A small image classifier, trained from scratch.
Model: 32-pixel images, arch coatnet, norm layernorm, activation squared_relu, depths [2, 4, 2], widths [48, 96, 192].
Rows from block 4 of a small image classifier, named by matrix and row number. Rows with one number belong to one channel. Each number is 128 + 24 x the weight over its row's rms, rounded and kept within 0 to 255. All counts start at 0. Numbers have three digits each.
Before each channel's rows are labels from the 100 images, of 14848, where the channel reaches its highest value: "strongest on" is what is common among them; "colour at peak" is the nearest of a few named colours to the mean colour under the peak. Only what is clearly more common there than usual is listed. The data: fractals drawn by 1,000 iterated function systems, in grey.
# convs0: expand pointwise conv (model.blocks.4.convs.0.weight, 384x96x1x1), inputs 0-95
# convs1: depthwise 3x3 conv (model.blocks.4.convs.1.weight, 384x1x3x3, trained with AdamW), a 3x3 kernel
# convs2: project pointwise conv (model.blocks.4.convs.2.weight, 96x384x1x1, transposed), outputs 0-95

strongest on: dense
colour at peak: grey
convs0.118:134115095114131152144133132090141169125114152140103150122116117175161118171098134137122165106105172130122102125132106087107146142093136114132174109145138123126121144130156124132104126075115146176160130110133105156156151144074126106093116138120083120106137119114176128149135091163151100081
convs1.118:151125155129078122152123155
convs2.118:133121141135163180127133115113136125158110131147099099135135127164095141144126149067090134141147192098076096090089142106113128120117107120156102139131135158167135116103138119132093147086121141155131084106145136121153147138112167105141132140115074133133122119161145119149185141145119137136

strongest on: sparse
colour at peak: grey
convs0.39:104137110143113111148108125130112177126112156139116120150114142125125172143150101091122103131182079099194147121095180102123110141126112113126115133134126145125148130151098062131125129139140140118102079131148144158137125163152144155203158129154110127118132134111137150126155158141159137130
convs1.39:143172142126149134160151156
convs2.39:127097145085124123169137097150134142134127132133162195139130130079163132105120122123137151086114115125109180105128117148110140159120140107141164121064150074145140144104116161135115089129114102142146137091118111096108132129128116150093090105119124103119139127093088125086134105091116115137

strongest on: sparse
colour at peak: grey
convs0.78:111131135130098113119134108161100153139136163127106126128144074114138191135140124131118152122132150111143148117141088133138128150075217134144161137111092125156096118158098091118120140136158158129136108105102154145143095123125121132123107099099121127080105185126135141141131105133173124141
convs1.78:151149116138168160118163122
convs2.78:094107115137103146165148109115137099098154112127154141143111149145124083105112131145147151149130125134111099104076156107087143095138129123133117153101145174109169158149155141113102083139123163143160134140129114150120131161128154093120151150166133081142139134152166143108073124109102156170

strongest on: dense
colour at peak: grey
convs0.115:145147089111112106129144131122120139140097121187102152082155109116126161168115108094150142156090137130130114110117165140180094133083142092127121077137117109122114152117140149125130172115118138143096112180123149156123124086128114129166129146158099142131145126137127159115104185110143093136
convs1.115:099087138115153111096136108
convs2.115:120073140112108157100115097107136105160145113134100163106122161132145143117149118129160060098143126105139101130134105137138101101149110146156117100133127152084100148133107138132085169187149120113114174159129114141120139131166156125108157170112146091147116157151155112150126155106127132112

strongest on: sparse; two maps
colour at peak: grey
convs0.355:158120142116098111133150129138126148132121150134128119130159130056158083078131165124165114146171081157099131091119130163149110146160124120184113116161120148074102093158130160140087114101113131110157093141135131101128153101171134140141121139132117121152148111146103120134120157122136134145
convs1.355:162118150115084134159128144
convs2.355:121127125139101104129139109125097095074126132137151162115144097123124100094145077134144105165155069138105153099121125152119148139126089138127112132150073129090104119144110168123117125103134110111107092133106146068127119112118114154122144161157114120142167111117091123126108104117148189150

strongest on: dense
colour at peak: grey
convs0.31:135135077131158151154130124151103133149155093122125155111128087093106157149128107108164133179154169130131116112133097120108114118109106183088175148158126108146121173106150134143098142112122149101148124117141154148140130147102143087130147158105134120103118111167090124147104069146148124148
convs1.31:158119143093093145119150153
convs2.31:165123121178112125140112155093123121186151141129105159084108122138126075139146095101076143130162136135103096136135163099109103117128132112109130181101121126148167153114140126150112141152133128120143141121103117146171142157151102145104164145092116117089117100145157101145160149162123142151

strongest on: dense
colour at peak: grey
convs0.92:160135107114138139134114131095081130137103126085097131095141170099135170123164148121114118140096115138101153161117106095149123139124074092110126117126155102142152144113078114176139132157086112123126122144133116115120082163136117122182115153141144139121180086121132130151127150147079115122
convs1.92:097101096110111109107107104
convs2.92:105132121130134128137117110130133149116163144143122118146089129191146094153113118162116131142145123157135163123128126091145093167134153115151134118155135143132130104179136130090147163130150102120140152102135118170131169064122138151104110097076123094116087154085109122070133112126148156120

strongest on: dense
colour at peak: grey
convs0.194:136125122159150112174106116121138093107111123159107137119138103119158147113151105108134141152142140167050143104152102170134149110094161159121128132163109133147105158062098117139106155106136148165148133129144142099132107136124136111170138121136123136148151110112151156155108134104117059124
convs1.194:162106163102118119130163114
convs2.194:110164114144081138156128149100149125146153088130141132125127084113106141106150104161132149128125145080159124139108122114140165126105128127142154165140106101154122101115097132089113099115099055140166149124156108144111132082138100169119105103129153151112127137131154097135117180099147134092

strongest on: dense
colour at peak: grey
convs0.297:142137128077159145154132096127112114140132096075105133103138090131116135140139129134122123116128136095118131117143069099110129095124127170131111110155094122147138143089155168125110135088131126145171078094141116158143152141087101121092125100130085088107129156108100130147125070103133124105
convs1.297:140141152140072127151125150
convs2.297:119139149113136091137121075113137137159124158108083136141143128159139114127190128106072125158177151151105099142122156114104097113104110123138092116112114151163154167114147134147119168155106157093130122111129109172163144127169111130124183115106116139134097112140141137150135141113136159162

strongest on: sparse; two maps
colour at peak: grey
convs0.363:137112164133153112149126118171144154167126133131131117172151118160091126157126113121154148123131096159168115109139159134169091115174110158103089111170107085104128112075138114131143107103162102126079159122156105080153126141145127107125119130100110134109116151116139111114111138147145091096
convs1.363:111141124135195122127122120
convs2.363:115133142117112171126127113096120135134120143126109124114116126136147148142117159140097130126094134126103129159155131095111164134106140100139141161090109168130129140148115175108144180141120176060133122102114144165131178060140136150085147111104132143142086142127165160137164108149127146145